python train.py --train_examples=195000 --image_size=48 --crop_scale_min=1 --color_jitter=0.1 --targets=["layout", "emblem"] --num_classes=[15, 8] --arch="swin" --hidden_act="gelu_tanh" --bias="all" --init="kaiming_normal" --beta2=0.99 --eps=1e-10 --max_steps=14600 --batch_size=64
Rows from block 3, named by matrix and row number. Rows with one number belong to one neuron. Each number is 128 + 32 x the weight over its row's rms, rounded and kept within 0 to 255. All counts start at 0. After the name is the row's rms in percent of the matrix's.
# fc1: MLP up (model.blocks.3.mlp.fc1.weight, 384x96), inputs 0-95
# fc2: MLP down (model.blocks.3.mlp.fc2.weight, 96x384, transposed), outputs 0-95
fc1.46 080 [147 157 174 122 118 137 131 114 206 135 143 184 150 172 148 142  84 117 140  58 191 103 135  97 124  93 114  70  93 134 126 142 141 163 141 124  87 173 173 143 149  90 130  96 195 109 146  78 113 124 131 128  99  84 147 135  90 128 158 110 114 117 169 105  79 103 130 126 127 105  76 108 152 122  98 152 205 179 115 169 170 102  75 135 105 113 155 123 135 191  70 176 125 117 115 148]
fc2.46 070 [114  81 103 142 108  67 138 137  96 141  86  76 107 100  88 142 131 140 188 188 102 126 142 149 145 195 149 137 152 122 142 100 111 140 141 107 142  70 124 124 113 145 135 152 132 130 113 191 105 130 102 140 142 149 162 100 156 186 151 119 103 141  68 163 164 195 131  88  95 151 139 171 107 160 145 131  95  45 145 129  96 118 159  89 123 159 126 151 139  68 213 130 150 133 158  67]
fc1.47 092 [148 120 174 130 107 147  65  92 111 103 147 159 166 134 123 127 149 120 170 158 159 150 172  95 122  90  99  88  93 170 148 163 140 124 113 140  97 174 104 100 111 101  41 152 174  62 121  76 150 143 126 127 112 119 159  73  83 111 150 152 193 160 152 113 126 102  92 133 100 178 104 166 152 154 100 110 169 111 117 159 142 102  69 153 136 102 127 108 127 196  82 144 149 109  81 185]
fc2.47 079 [ 99  97 146 109 119 115 114 129 162 111  99  91  75 125 183  80 136 131 144  79 150 110 113 189 120 101 200 127 144 140 195 127  86 156  92 147 192  88 156  78 135 131 136  92 152  68 153  82 111  89 133  99  83 131 170 153 149 124  71  97 112 143 122 121  86  98 161 135 128 154 152 118  86 127  85 104 168 125  98 112 186 132 104 118  81 155 141 197 136 123 202 151 120 139 164 122]
fc1.48 071 [190 148 135 130 105 134 125 136 185 125 154 168 126 143 134 158 111 152 200 101 151 130 131  73 121  72  89 124  92 135 147 140 144 186 190 155 111 150  87 120 114 129  82 127 113  57  95 105 141 155 168 166  84 164 110 136 102 136 182 185 131 146  90  88 102  99 105 105  74 174  94 106 157 112 148 145 164  87 115 134 114  90 115 109 155  69  89  68 110 153  95 159 119 179 102 121]
fc2.48 066 [144 178 131 140  99 125 193 154 124 148  78  66 101 167 114 130 160 142 112 168 124  68 143 196  86 146  60 136 123 128 126 128 119 130 145  93 110 148 109  63 165  63 125  98 129 141 169 159 140 177 146 166 141 114 151  84 158 147 141 169 128 143 141 119 159  92 105 148 129 132 126 124 128 159 131  50 110 159 124 107 106 157 150 113 191  96  87 111 144  90 162 201 111 177 130 183]
fc1.49 087 [143 182 130 131 141 131 107 121 172 149 125 150 186 118 104  70  92 116  79 119 179  61 108 133 102  95 129 145 105 119 109 110 143 164 175 141  91 153 204 158 101  98 147 130 140 135 143  54 117 134 126 127 105 159 128 172  81 132 152  69 111 110 156 114  74 112 122 104 181 103  60 122  88 154 103 142 190 169 134 163 133 113  88 131 119 130 150 130 154 212  63 146 130 107 129 147]
fc2.49 088 [191  98 113  81  95 109 102 160 124 114 131  78 100 150 127 179 134 147 134 117 122 219 180 174 137 146 139 158 157 123 139 133  84 143 137 124 177  79 108 100 137 123  92 154 104 100 149 212 120  85  98 142  97 118 154 123 143 171 124 114 135 123  86 142 150 172  79 152  75 152 144 141 105 121 129 148  89  59 108 115 130 128 102 162 119 123 184 140 107  57 202 145 127 119 157  80]
fc1.50 113 [112 143 176 127  83 183  50  61 120 125 124 132 202 126 111 172 121 125 146 131 150  74 125 129 108 111 116 155 139 145 123 186 131 113 166 132  80 132 102 123 156 148 164  80 115 122  45  78 147 161 147 111  93 170 128 128 140 135 177 118 130 160 153 133 108  97 157 139  88  90 110  92 118 183 152 132 184 160 110 171 108 134 142 122 106  84  72  74 197 127 127 121 153 169 127 163]
fc2.50 133 [124 108 133  89  66 129 127 162 119 117 125  72  77 139 147 172 157 172 145 109 129 195 146 160 180 144 157 128 131 142 144 123 121  99 116  54 106  97 134  72 161 120 113 127 148  90 137 227 119  96 116 125 124  92 150 127 151 158 104 120 152 120  94 155 118 157  68 138 125 122 170 153 136  99 126 117  66 142 139 108 133 182 141 155 122 170 152 132  66  61 197 178 116 164 153  98]
fc1.51 098 [163 152 142 131 104 117 145 140 192 135 112 132 130 164 127  89 116  92 182 103 120 147 123 132  82 133  88 120 117 130 162 157 129 151 185 131 112 137 117 123 171  95 103  98 116  63  91 157 132 173 166 144  60 157 165 107  98 103 176 111 112 114  88  95 116  97 117 149 105 172  95 107 167  90 135 129 173  76  87 126 134 109 122 112 169 121  71  88  58 151 146 202  97 218 151 129]
fc2.51 099 [133 103 105 142 147 103 185 172 103 130 158 119  68 149 184 171 140  94 173 141 121 148  89 146  92 136 163 188 108  99 187 106 129 138 102 156 154  65  65 106 142 124 137 102 168 122 134 148  89  92 176 164 111  78 124 123 180 164 135 175  91 149 123 117 169 144 141 123  91 166 137  90 133  93 144  95 122 112  79 127 137 103 149 125 140  84 129 161 143  66 180 127  73 202 112 129]
fc1.52 067 [176 135 108 168  97  86 187 146 150 111 143 112 173  90 146 128 124 137 162 120 141  94  88  92  89 121  44 163 113 147 145 158 162 192 172  97  67 137 105 129 148 103  83 101 133 120 153 135 169 165 155 140 116 145 127 123  94 151 173 126 153 151 115 107  97 104  84 118  90 135  78 125 162 109 133 123 159  91 111 112 115  68 108 118 140  75  48  86 156 140 141 144 115 210 102 171]
fc2.52 060 [139 182 123  93 131  57 163 133  99 126  98 109 119 152 109  99 122 129 117 189 117  96 159 157  56 160  48 119 127  99 127 108 129 184 183 127 116 142 190  85 131  51  80 146 124 123 124 199 145 132 127 183 111 114 145  99 135 132 109 131 126 139 163 171 149 148 115 137 174 128 137 157 191 136 116 137  75 127 103 106 115 121 107 146 201  90 119 123 134 108  94 197  90 102 122 113]
fc1.53 107 [134 115 153 117 104 211 100 154 154 109 128 149 173 127 130 176  58 103 196  88 142 197 155 151 122  84 124 105 100 144 180 228 140 125 180 126  99 100 157 119 161 119 144 132 145  89  87 148 137 148 138 138  97 116 168 129  70 116 142 114 155 129 130 146 130 114 115 157  99 125  94 129 154 152 141 184 150  79 105  74 103 152 129  81  72 105 144  88 155 155 104 180 150 102 134 111]
fc2.53 107 [111 109 165 159 122 126  47  77 147 137 122 158 176  75 111 102  92 174 136  68 130  75 159 122 167 148 190  69 147 169 107 141 110 116 114 111 113 107 132 167  93 193 173 163  84 135  87 129 108 135 106 114 116 160 144 168 105  94 147  92 125 104  83 153 100 144 117 107 104  79 161 122 140 180 119 167 135  96 153  98 111 152 150 128 112 183 154 118 121 166 127 118 198  92 179  97]
fc1.54 072 [195 110 167 100 100 110  86 125 153 154 138 165 150 119  97 121 109 117 202 111 130 176 124 101 119  99 115 110 100 141 133 154 191 159 171 115  79 156 113 159 125 109  94 129 125  35  99 115 125 133 187 129  78 143 135 109 107 127 191 134 145 155 129  93  94  78 100 170  89 171  67 133 154  70 133 121 169  69  94 126 171 105 118 110 121 106 123 116 114 123 110 184  99 174 158 158]
fc2.54 058 [144 164 141 120 118 106 204  78 173 129 108  69 111 143 164 105 161 103 148 159 134  59 122 159 122 183 108 156 139 112 147 116  96 166 130 118 178  87 114  52 129  88 125 120 127 118 173 158 117 219 152 136 135 127 145  94 148 117 150 156  92 149 120  90 187 166 114 132 107 147 143  93 148 178  89  80  89 111 104 105 118  93 106  89 139  94 101 170 133  80 169 171 137 172 128  97]
fc1.55 078 [190 173 180 105 130 167  96 123 162 132 159 184 179 137 123 129 107 106 106  73 198  93 123 106  98  74 125  95 103 157 118 115 133 139 138 140  86 137 191 106 152  95 119  88 163 104 110  57 136 143 122 155  80 133 133 152  76 143 178  98 124 133 170 117  85  94  92 132 140  92  96 110 109 162  90 146 171 168  98 179 135 110  78 151  98  98 142 127 144 196  73 138 126 123 103 130]
fc2.55 066 [163  69 107  96 123  91 133 168 104 131  43  53  76 130 135 144 142 167 134 176 126 159 167 177 137 183 157 136  99 126 133 109  89 146 113 117 138  63 147  82  98 118  94 175 108 122 140 169 142 100 108 183 147 123 138 113 140 143 113  99 155 140  55 154 157 167  81 105 100 138 154 185  97 154 130 133  88  63 152 108 128 126 162 119 139 106 112 140 115  74 184 112 118 127 144  81]
fc1.56 134 [192 146  94 136 135 136 167 167 156 130 142 103 126 175 144 110 135  78 155 125 128 143 133 125  93 137  79 125 120  65 137 124 153 164 152 137 108 127 125 121 191  81 119  93 107 123 141 147 128 147 218 175  87 138 126 110 122 114 127 137 113 155 122 110 118 132 114 139 119 182  82  84 138 104 131 122 129  51  30 128 103 138 121 116 151 124 113 113  80 112 160 156  38 226 131 134]
fc2.56 169 [154 143 126 133 171 134 130 100 144 136 186 183 144 170 117 138 160  75  91 133  96 135  86  85 101 116 161 208 113  71 122 106 175 120 144 179 142 139 108 166 120 101 132 102 171  99 114 144  90 104 177 120  89  91  98 104 190 135 176 147  67 124 147  95 115 147 115  92 155 155 116  81 159  61 165 124 136 187  82 160 104 161 145 139 103 149 116 162 124 101 107  83  79 158 119 155]
fc1.57 138 [200 165 112  80 137 131 129 128 123 154 126 128 152 187  37 160  65 117 117 149 122 118 123  92 123 107  96 158 110 116  76 111 208 136 214 137  79 144 143 163 150 130 116 130 136 156 137 121 181 136 136 151 109 130 109  96 124 141 174 122 148 151 154 110  93 123  57  97 134  73  42 108 119 103 145 125 165 157 126 172  99 126 119 131 108 118 110  77 126 134  59 126 126 155 109 145]
fc2.57 162 [144 177  76  93  98 159 111 127 156 134 122 128 166 176  69 151  66 136  96 102 115 122 112 148 146  69 109 128 140 144  71 172 193 129 206 116 129 161 149 136 136 159 159 118 115 181 141 117 173 137 120  84 126 184 108 118 128 161 160 125 161 118 139 118  88 134 137 112 135  71  58 149 114  79 153 107 188 164 159 168 107 139 125 100  78 111  81  71  99 154  85 146 145 152 138 120]
fc1.58 153 [180 168 141 161 166 146 108  69 172  76 178 152 120 138 107  65 173 113  92 141 144  77  97 110 143 105 146 171 136  94 118  98 156 153 116 167 145 150 116 127 122 112 140 118 122 135 154  71  99 162 175 127 106 127  98 152 116 185 152 133 106 136  92  71 114 143  99 102 163 171 129 113 119 153 114  47 112 153 121 191 121 100 113 124 146 127 148 156 120 167  90 120  63 138 102 228]
fc2.58 147 [122 109 153 133 141 125  96 118  85 114  80 124 178  76  93  98 142 170 118 168 152  97 173 120 145 171 100  82 138 138  96 123  95 126 116 101  52 137 178 152 102 115 108 169 147 163 149 106 161 139  81 141 183 134 108 148  95  77  81  87 143 134 144 161 141 132 120 116 160 115 142 170 143 181  94 155  64 122 185 116 115  96 115 109 153 128 154 133 167 172  93  76 197  50 152 120]
fc1.59 083 [131 162 125 133 102 150  87 138 137 106 148 186 199 117 143 143 119 119 118 118 162  52  90 103 110 111 138 139 124 149 113 141 134 178 167 128 106 152 162 153 117 121 119 104 169 121 114  32 137 127 140 118 103 157 150 130  72 142 186  71 136 135 192  97  91  81 119 127 138 120  80 107 108 161 134 145 196 196 130 197 135  86 108 141 102  96  91 112 179 190  92 105 117 108 140 136]
fc2.59 078 [170 140 115 120 130 100  92 171 119  84 144  75  87 153 153 155 141 155 155 133 144 188 155 146 136  99 157 131 110 127 129 108 101 141  84 108 123  89 130  68 134 148  68 154 133  83 154 211 107 123 100 158 133 122 151 128 123 172  97 111 147 162 120 156 144 133  77 125  71 164 152 169  69 124 125 150  84  71 144 138 143 151  98 212 166 160 203 146  81  94 165 148 106 109 110 111]
fc1.60 079 [132 131 158 132  91 169 118 105 151 135 151 171 166 152 143 139 107 120 127  82 161  91 124  85 129  97 127  89  80 147 156 139 137 128 153 128 106 151 154 132 154 120 114 113 208  91 117  39 137 166 159 104  92 125 138 141 102 142 169 113 148 161 168  98  85  79 152 114 106 121  90 134 127 152  79 124 179 150  89 161 152  82  53 131  75  67 165  96 166 199  72 132 147 130 126 168]
fc2.60 065 [150  67 140 136 109  62 124 111  89 122  77  95  83 116 115 103 177 133 186 167 135 121 151 140 161 169 177 135 116 115 134  80  90 139  72  99  67  79 121 110 118 135 114 151 140  99 158 183 112 108 119 166 170 112 162 140 127 158 137 134 118 178  86 185 125 160  91  93  89 165 158 152  94 165  90 123  70  57 144 116 144  82 150 145 154 115 133 180 137 108 183 115 126 156 123 105]
fc1.61 141 [156 136 106 141 120 115 173 168 180 169 158 135 126 122 136  95 135 105 135  90 130 138 151 129 100 125  46 118 120 114 143 148 121 126 157 127 119 140  85  93 165 106  85 100  82  59  95 134 127 157 181 165  88 151 178 152 120 111 156 139 121 116 104 110 101  94 108 165 127 182 117 119 158 113 169 138 161  75  39 122 111 152 140 131 159 118  96 106  55 121 157 201  96 217 120 135]
fc2.61 199 [129 112 111 163 164 105 177 145 144 114 157 140  87 145 185 177 157  75 143 119 124 145  81 102 101 144 172 184  93  84 188 123 155 169  96 188 153  78  72 139 142 122 117  94 182 122 119 133  67  95 183 131 112  90 101 108 171 165 111 173  90 135 152 112 149 137 135  98 111 149 142  63 105  85 154 114 129 145  89 125 148 104 147 139 123 112  99 162 137 105 135 115  60 183  90 165]
fc1.62 083 [160 106 168 107  92 133 137 112 185 144 157 151 135 156 136 148 126 133 103  79 177  66 105 129 140 101 135 136 138 148 146 155 138 147 170 138  99 148 154 144 167 135 126 106 216 109 125  48 132 103 151  61  85 113 153 140  99 183 136 103 137  90 146  90  68 103 127 126 117 116  81 109  96 121  97 120 171 196 134 168 172  87  81 145  50 100 137 123 146 195  86 130 120 135 139 138]
fc2.62 072 [172 133 100 105 116  93 113 150  62 134 139  63 106 106  97 143 172 126 190 189 139 181 149 122 116 161  57 136 139 119  97  69  87 119 112 113  62 136 160 116 117 102  58 179 151 106 140 193 145 136  85 205 134 103 150 110 129 113 149 125 138 132 148 162 122 188 121 142 141 154 129 161 157 137 120 174  80  97 129 138 105 110 132 183 163 125 168 136 151  99 152  97 159 137  92 112]
fc1.63 075 [160 146 162 128 133 128  86  85 160 102 157 153 202 129 115 106  86 122 112 119 174  76  94 114 114 131 120 150 139 151  85 157 139 151 163 157  86 143 135 136 134 142 146 126  98 142 131  25 157 140 129  86  90 168 120 158 123 139 169  85 128 109 167 112  40 109 137 121 128  94  88  95 142 170 108 134 200 142 115 167 135 102  83 149  95  78 125 119 192 174  83 114 134 108 120 185]
fc2.63 078 [108 135 112  98 102  83 135 142  80 112 135  94 114 119 174 140 149 156  79 149 136 152 174 148  82 138  82 124 126 133 145 118  92 141 108 103 146 119 150  87 122 113  20 153 187  80 111 211 150  83  89 157 125 100 170  85 129 167 114 123 161 147 178 181 165 139 123 176 130 153 157 179 143 108 112 139  82 131 146 112 155 130  93 185 154 161 151 151  92  76 138 177 105 134 115 111]
fc1.64 121 [206 114 188  80 147 164  99 105 124 122 150 162 204 176  93 137 144  87 122 163 111 116 178 148  78 137  89 149 130  99 121 128 141 119 163 134 115 178 165 154 161  65  99  82 144 112 133 115 200 119 129 137  80 106 175 101 127 135 144  82 119 111 133  65 138 136  82 153 157 155 102 147 139 151  87  88 141 141  95 141 111  95  48 125 150 112 160 126 161 148  86 124 106 109 166 161]
fc2.64 141 [150 132 165  89  95 199 105 116 154 136 178 172 181 157  96 154 120 104  98 129  85 154 149 171 116  82 112 140 149 142 137 171 173  81 160 126 120 178 150 126 151  65 135  79 136 103 116  86 182 135 143  87  81 133 181 103 106 167 134  81 142 130 120  58 116 127 127 184 128 139  95 144 141 127  99  56 162 164 108 138 119 101  92 139  92  87 133  96 132 176 117 175 115 129 179 147]
fc1.65 090 [129 118 132 159  88 110 151 112 139 130 133 168 133 158 119 179 146 115 139  82 156  70  97  64 149 112 137  65 114 140  83 102 158 120 112 114  81 197  85 163 197 146 148  77 178  93 148  88 117 123 184 123 135 118 142 132 105 182 167 191 150 129 140 100  94 116 138 108  99 142  71 125 124 149  95 124 182 148  89 179 153 110  85 138 138 140 110  85 155 157 117 134  86 207 121 144]
fc2.65 076 [ 76  95 137 185 129 106 173 139  80 165 126 180 134  90 115 125 154 134 105 144  95 124 134  69 142 181  77 121 133 132  93  94  82  65  99  87  97 132 166 177 100 130 142 141 149 163 131 127 136 177 131 115 185 104 106 120 112  62 146 148 114 120  76 165 142 143 143 113 147 125 180 136 194 145 167 159  74 140 166 117  72  94 174 135 190 123  88 136 135 141 172  83 129 114 127  89]
fc1.66 060 [161 161 143 116 109 131  86  92 182 132 137 127 175 169 103 122  97  79 153 122 143 127 146 106  97 104 128 160 115 142 116 161 151  98 176 138  77 133 150 173 166 104 127 136 102 109  81 105 140 178 166 113  79 134  96 141 117 147 163  97 125  90 148 102  69  95  87 144 102 132  50  87 112 148 145  99 205 115  73 165 131  64  86 115 105 109 126 104 128 155  79 189  90 178 134 170]
fc2.66 046 [148 158 131 112 101  98 184 121 140 116 122 138 130 172 146  87 111 102 146 137  83 115 152 160  76 154  81 104 161 115 124 103  83 167 179 124 151 109 156 108 138  52  98 155  75 132 176 154 147 171 161 157  79 140 139 133 133  92 189 169  84 166 143  87 123 124 131 118 164 159 129 123 208 149  90 146  67  91  85  87 109 116  98 123 162 113 109 148 153  76 186 151  88 161 144  99]
fc1.67 068 [187 120 187 144 140 126  99 108 156 101  94 188 134 140 115  91  83 103 168 152 155  81 126 129 103  91 134 116  90 148 132 168 170 149 153 143  99 165 167 141  99 103 150  95 131  65 103 102 114 160 159 142  72 165 130  92  90 113 190 109 118 146 133  93 114  64 115 125 130 154  70 156 122 163 105 110 196 137 106 101 139  72 106  97 130  74 109 110 189 178  82 163 119 143 159 149]
fc2.67 056 [143 150 124 175 113 160 172 151 147 100 131 111 129 155 185 107 152 151 134 136 113 126 150 158 104 110 162 135  93 126 191 149 104 110  73 114 114  69 104  52 155  92 116  93 120  76 100 136 145 216 154 127 129 114 142 124 115 154 109 158 145 164  75 119  91 110 123 149  89 191 156 112 160 162 134  86  90  58  91  83 125 125 150 137 121  91 131 117 120 122 170 229 104 159 133 114]
fc1.68 093 [172  75 161 140 120 159  99  85 152 114 165 152 142 119 112 156 159 103  79 101 150  89 124 118 155 115 171 153 134 148 119 158 153 144 142 148  85 141 117 162 155 116 133  91 109 109  80  47 125  95 193 101  86 147 147 180 130 217 148 128 139  78 136 123  73 145  94 114 142  98 114 111 129 152  90  64 148 191  85 123 151 145 132 180  96 100 124 146 152 162  87 104 108 183 127 175]
fc2.68 103 [112 122 135 102 108 156 131 141 114 158 122 117 133 105 149 121 142 152 155 152 171 192 169 113 140 150  74  90  99 172 132 107  60  76 113 120  65 128 192 111 117 113 114 177 185 146 153 120 182 186  69 148 160  89 112 117 126  26 112 125 173 142 135 140 126 147 120 143 150 126 145 129  99 119 106 163  97 124 161 119 107  64 136  82 111  92 164 112 115 124 137  75 190  90  98 102]
fc1.69 092 [174 105 142 137 135 125 158 110 137 150 141 135 132 126 123 115 161  99  90 131 165 102 106 101 130 128 142 156  85 154 118 118 152 142 146 162  97 116 110 147 167 113 105  91 116  96 123  23 147  98 185 128  92 150 131 192 137 183 158 143 126 152 154  95  45 129 108 129 180 128 108 106 110 142 108  69 135 146  96 143 140  68 130 160  79  65 116 161 138 172  70 117 134 209 109 195]
fc2.69 093 [129 110 150 142 127 155 142 141 120 167  71 131 106 105 103  91 115 150 145 157 149 154 151 102 182 172  90  65 111 156 105 109  94 104 120 115 123 155 145 149  75 113 169 184  95 182 144  74 155 189  94 192 181 115 101 171 110  31 143 159 141 147  90 143 155  95 105 123 127 112 148 113 169 164 110 111 104  89 129 114 110 126 153  25 148 116 122 123 114 114 123 123 181 112 136 126]
fc1.70 112 [130 131 122 180 164 170  80 164 110 111 143 138 174 132 157 182 138 142 189 132 162 144 108  91 132  74 164 132  89 141  89 110 138  90  89  77  87 145 106 129 153 133 185  85 176  99 151  93  90 107 169 142 132  91 126 122 115 153 153 127 160 153 150  96  95  96 114 105  74 209  45 122  92 161 109 115 158 102  91 164 117 118 115 133 142  82 193 128 138 134 143 118  85 172 151 115]
fc2.70 129 [158 149 109 155 190  90 171 127  93 130 169 155 126 150 138  74 144  97 124 146  89 141  92  49 147 144 116 154 112  84  85  70 134 106  87 152 178 135 108 199 122 133 102 147 138 151 180 105 107 151 181 144 151 113  65 134 166  81 135 162  83 162 157 119 119 142 155 101 151 151 116  89 138  91 138 155 106 125 115 185 118  78 109 139 176 129 122 179 109 127 112  74  83 156  77 157]
fc1.71 136 [202 159 127  97 138 169  99 127 129 114 151 149 161 164  33 138  91 132 103 148 119 105 152 123 144  84 111 158 134  98  94 120 205 145 207 132 118 161 156 110 112 112 140 119 117 161 155 117 181 156 134 129 140 135 115 111 104 184 155 107 149 142  89  81 112 127  56  90 134 111  75 168 131 126 141  72 132 169 144 164  88 114 124 100 125  97 123  69 141 155  58 135 119 111 135 190]
fc2.71 158 [159 169 106  99 119 140 108 125 112 110 105  87 137 162  55 166  79 179  91 139 138  95 147 157 174  71 120 129 138 138  51 142 159 139 168  95 105 145 128 136 109 152 118 149  76 210 179 156 161 125  93 129 174 176  88 136 113 196 103 133 174 124 116 153 125 146  90 108 113  66  95 162  87 124 121  89 125 148 191 136 132 136 135 124 149 102 120  82 110 142  78 152 155  91 133 157]
fc1.72 122 [158 142 160 154 137  89 128  66 173 111 163 142 131 146 124  87 174 106 112 123 154  55  93  76 145 101 146 155 121 110  93 104 142 160 109 159 119 167  83 162 133 147 127 112 126 113 161  68  95 129 203 121 100 129 124 151 130 184 148 166  91 115 137 111  90 146 123 105 124 151 129  86 112 138  86  71 148 136  98 181 162  98  94 152 158 136 140 142 139 149  97 133  86 215  88 215]
fc2.72 120 [128 100 156 136 130 152 109 137 123 126 130 159 212 101  67 113 121 172 127 149 129 126 172  95 176 169  81 100 154 143  81 116  96 100 129  85  60 157 172 202 119 133 154 150 164 166 147  76 162 146  82 112 167 118 113 161  87  51 134  86 149 137 126 151  98 152 110 108 138 127 135 146 149 147  97 172  87 138 171 129 107 111  96 111 132 132 152 103 150 171 101  85 178  57 147 110]
fc1.73 094 [171 116 136 128 122 104 126 106 145 153 137 152 134 184 120 153 111 104 156 101 165  80 102  97 147 103 137  75 138 149  91 110 148 134 111 123  63 226 147 132 148 132 149 111 163 132 132 138  93 115 170 159  65 105 136 156 125 161 131 144 120 108 133 125  86  87 118 134  89  85  85 119 104 152  94 127 213 167  85 164 175 119  62 168 180 109 130 110 130 149 127 165  51 189 132 158]
fc2.73 072 [ 89  99 119 144 152 120 148 107  73 155 111 123 159  92 118 117 156 136 114 122  77 153 117 115 177 163 132 137 155 129  87 145  73  61 107 100 183  97 137 160  94 138 131 171  89 136 156 113 116 163 122 130 189 120 146 113 147  49 157 124  89 115  79 148 170 181 138 121 136 150 150 157 164 170 168 166  96 102 146 155  60 137 167  82 126 140  78 146 109 118 171  66 160  84 141  71]
fc1.74 088 [131 161 152 144 119 180 124  97 142 111 135 162 108 166 117 165 169 138 130 146 122 127 109 114 139  85 130 141  82 115 129 166 208 172 158 150 111 196  99  79 157  67 111  81 133 111  95  84 125 147 178 145 110 138 121 123  99 190 151 183 132 157 109  77 137  74  79  93 150 163 120 147 164 164 120  98 116 134 112 157 110 113 136 102 113  78  88 105 111 159  65 191  77 119 148 182]
fc2.74 084 [ 95 117 141 139 168 127 105 104  62 137  78 124 162  91 130  65 124 136 116 168 122  45 163 158 121 169 138  91 134 131 103 130  91 142 109 107  88 109 114 150  70 119 133 136 147 171 129 100 136 123  76 168 190 146 106 115 140  74 113  99 126 152 161 141 179 128 156 150 152 133 148 128 101 192 113 127  81  74 178  99 150 113 154 100 162 100 144 171 182 148  83 118 190  55 137 137]
fc1.75 097 [192 111 166 159 158 152  84 119 207 130 178 167 183 111 114 100  94 128 101 108 126 110 116 129  97 109 150 180 111 125 119 136 145 125 145 162 112 104 137 191 123 136 142 126 121 141 139  72 152 154 147 110  64 124  98 154  82 134 158  61 108 101 135 106  64 155  87 114 127 142  93  75 148 141 126 141 153 148 129 154 114  87  90 108  84  54 165 118 179 193  97  89 117 117  94 170]
fc2.75 100 [135 137  97 108 117 106 148 146  47  98  61  67 106 124 146 130 171 169 127 191 146 156 135 150 103 138  97 125  97 140 112  99  88 113 108  94 101 152 164  64 142 101  71 145 162 120 145 170 148 108 132 181 200  95 127 121 115 140  62 139 174 183 180 167 153  81 118 159 174 145 120 189 119 162 118 113  63 138 164 120 124 112 145 128 169 112 109 159 124  95 132 156 131 109 110 114]
fc1.76 094 [165 146 128 123 117 124 103 109 147 130 109 157 165 143  62 168  91 124 104 134 183  88 103  93 129  92 115 141 117 142  77 120 194 157 201 138  86 173 157 153 103 147 100 131 154 157 113  48 158 120 136 160 116 171 109 146 117 169 180 144 161 140 161 122  99  99 102  86 123  97  63 155 105 147 113 123 201 166 126 164 124  94 117 124 119  84  75  97 173 167  54 129 129 132 121 146]
fc2.76 072 [119 136  98 114  84 116 126 168 113 145 102 105  67 160 108 112  58 185 160  92 136 212 114 161 177  74 147  83 139 159 100 132 172 126 142  98 141 118 119  82 122 190 142 146  84 161 139 178 141 104  89 142  99 176  92 151 127 146 109 137 137 109  94 167 113 122 129 114  85  67 131 184 113 118 152 150 168  71 165 125 116 159 156 117 127 116 139  99  81 115 147 208 154 131 132  96]
fc1.77 088 [149 156 112 145  83 154  76  89 166 106 112 142 160 139  79 123 103 116 175 110 130 143 146 106 132  52 134 109  67 147 102 152 158 142 183 136  80 160 176 145 104 141 137 167  79 125 106 115 159 191 124 162 121 186 125 169  70 154 165 153 171 151 104 128  55 110  86  92 128 111  70 161 124 131 139 159 173 132 116 135 115 151 130 131 105 135 107  83 109 188  60 179 134 123 115 125]
fc2.77 074 [ 82 100 136 116 107 132 139 121 130 186 134 129  95 154 125 100  71 134  80  81 121 127 116 164 108 145 187 117 165 151 131 117 161 124 134 146 157 120 144  76 130 157 209 110 138 141 115 120 141 106 104 109  63 129 158 139 140 128 151  87 110  99  67 104  93 100 196 145 128  92  99 125 128 125 140 110 191 123 113 154 116 158 162  80  54 169 123 129 136 140 172  97 144 140 174  13]
fc1.78 107 [151 115 108 188 144 157 152 175 136 127 143 120 167 124 162 154 149 132 175 108 148 114 127  83 134 127 129 114 102 131 109 115 141 106 102  70  85 130  93 133 186  99 185  61 166 110 138 105  99 146 182 135 125  87 146 127 125 130 169 124 171 174 128  85  72 128  97  96 100 221  37 103 102 137 143 113 158  82  70 151 108 128 119 119 126  83 170  93 132 144 149 125  99 191 147 142]
fc2.78 113 [124 146 113 143 171 108 172 134 110 148 178 194 114 164 137  90 132  99 119 136  89 140 105  68 182 137 121 147 139  91  84  67 140 100  93 147 206 129 113 210 122 139 120 153 141 167 160 113 105 137 182 132 141 100  62 116 179  81 142 174  66 139 136  93 128 144 138 117 136 144 135  92 182  94 135 138  90 154 138 177 121 102 105 137 179 134 125 175  90 107 122  88  73 119 107 157]
fc1.79 068 [193 131 112 124 103 107 150 143 177 137 168 148 161 109  97 105 121  94 161  88 158 131 142  94 140 109  84 117 118 139 146 194 143 126 183  99  82 112  99 189 154 134  74  94 143  67 110 116 165 174 157 137  68 155 143 116 148 139 186 112 144 106 131  98  47  97  83 159 131 141  83 133 143  96 128 114 152 117  50 101 126  91 132 116 117 104 105  92 117 157 115 195 125 191 123 147]
fc2.79 056 [178 159 123 103 142 104 188 135 152 146 112  95 123 152 183  93 132  91 147 171 116  96 136 154  53 176  66 122 135 105 151 100  66 129 152 119 148 132 129 120 154  91  99 133 150 136 156 126 136 184  94 153 137 106 153 119 145  45 130 150 105 136 195 142 195 113 149 158 132 135 137  71  81 135 125 176 108  99 106 122 130  44  80 124 181 154 124 157 141  78 121 154 141 113 114  86]
fc1.80 121 [191 167 122  87 134 141 130 128 141 150 129 151 142 189  49 158  64 132 114 152 151 109 114  96 132 113  96 160 119 112  86 128 216 159 206 138  86 158 149 129 125 146 117 144 141 141 145 122 169 148 134 150 130 150  98 124 128 138 182 130 150 142 144 123  85 114  55  92 114  73  57 124 108 114 143 114 168 160 131 171 111 116 118 117 109  94 107  63 122 147  39 123 133 131  90 153]
fc2.80 119 [132 184  89  99 106 155 108 114 149 132  98 112 140 171  86 137  53 146 106 107 116 114 101 168 155  76 118 123 144 143  75 180 195 138 184 132 120 166 136 128 139 155 159 116  95 192 143 109 170 121 113  77 109 202  92 139 118 169 132 128 161 113 129 113 100 101 168 111 145  64  60 145 122  97 145 120 196 148 155 129 155 130 123  89  72 117  91  68 121 148 106 155 149 158 151 131]
fc1.81 124 [240 131 135  73 141 152 131 126 129 159 161 148 189 188  56 169 102  93 122 155 109 112 162 105 108 130 112 152 136 100  79 119 184 126 206 125  87 172 149 166 160  90 108 134 153 142 126 133 205 120 158 146 101 117 134 106 128 149 150  93 128 101 147  85 119 135  60 106 145 102  57 119 136 136 127  84 150 156 113 161  96 123  88 138 115 122 153  93 144 131  90 134 100 138 129 144]
fc2.81 155 [173 154 121 102 103 188  91 107 176 125 151 161 174 173  90 160 111 129  83 116 113  88 138 142 125  53 129 159 112 129 105 185 193 116 183 121 124 156 131 130 118 126 121 100 128 124 117 122 176 134 142  89 138 167 125  86  99 193 149 120 176 125 125 100 126 148 104 138 119 109  77 150 117 110 122  55 175 176 137 142 105 128 124 125 123  68  95  78 112 184  54 176 121 128 134 183]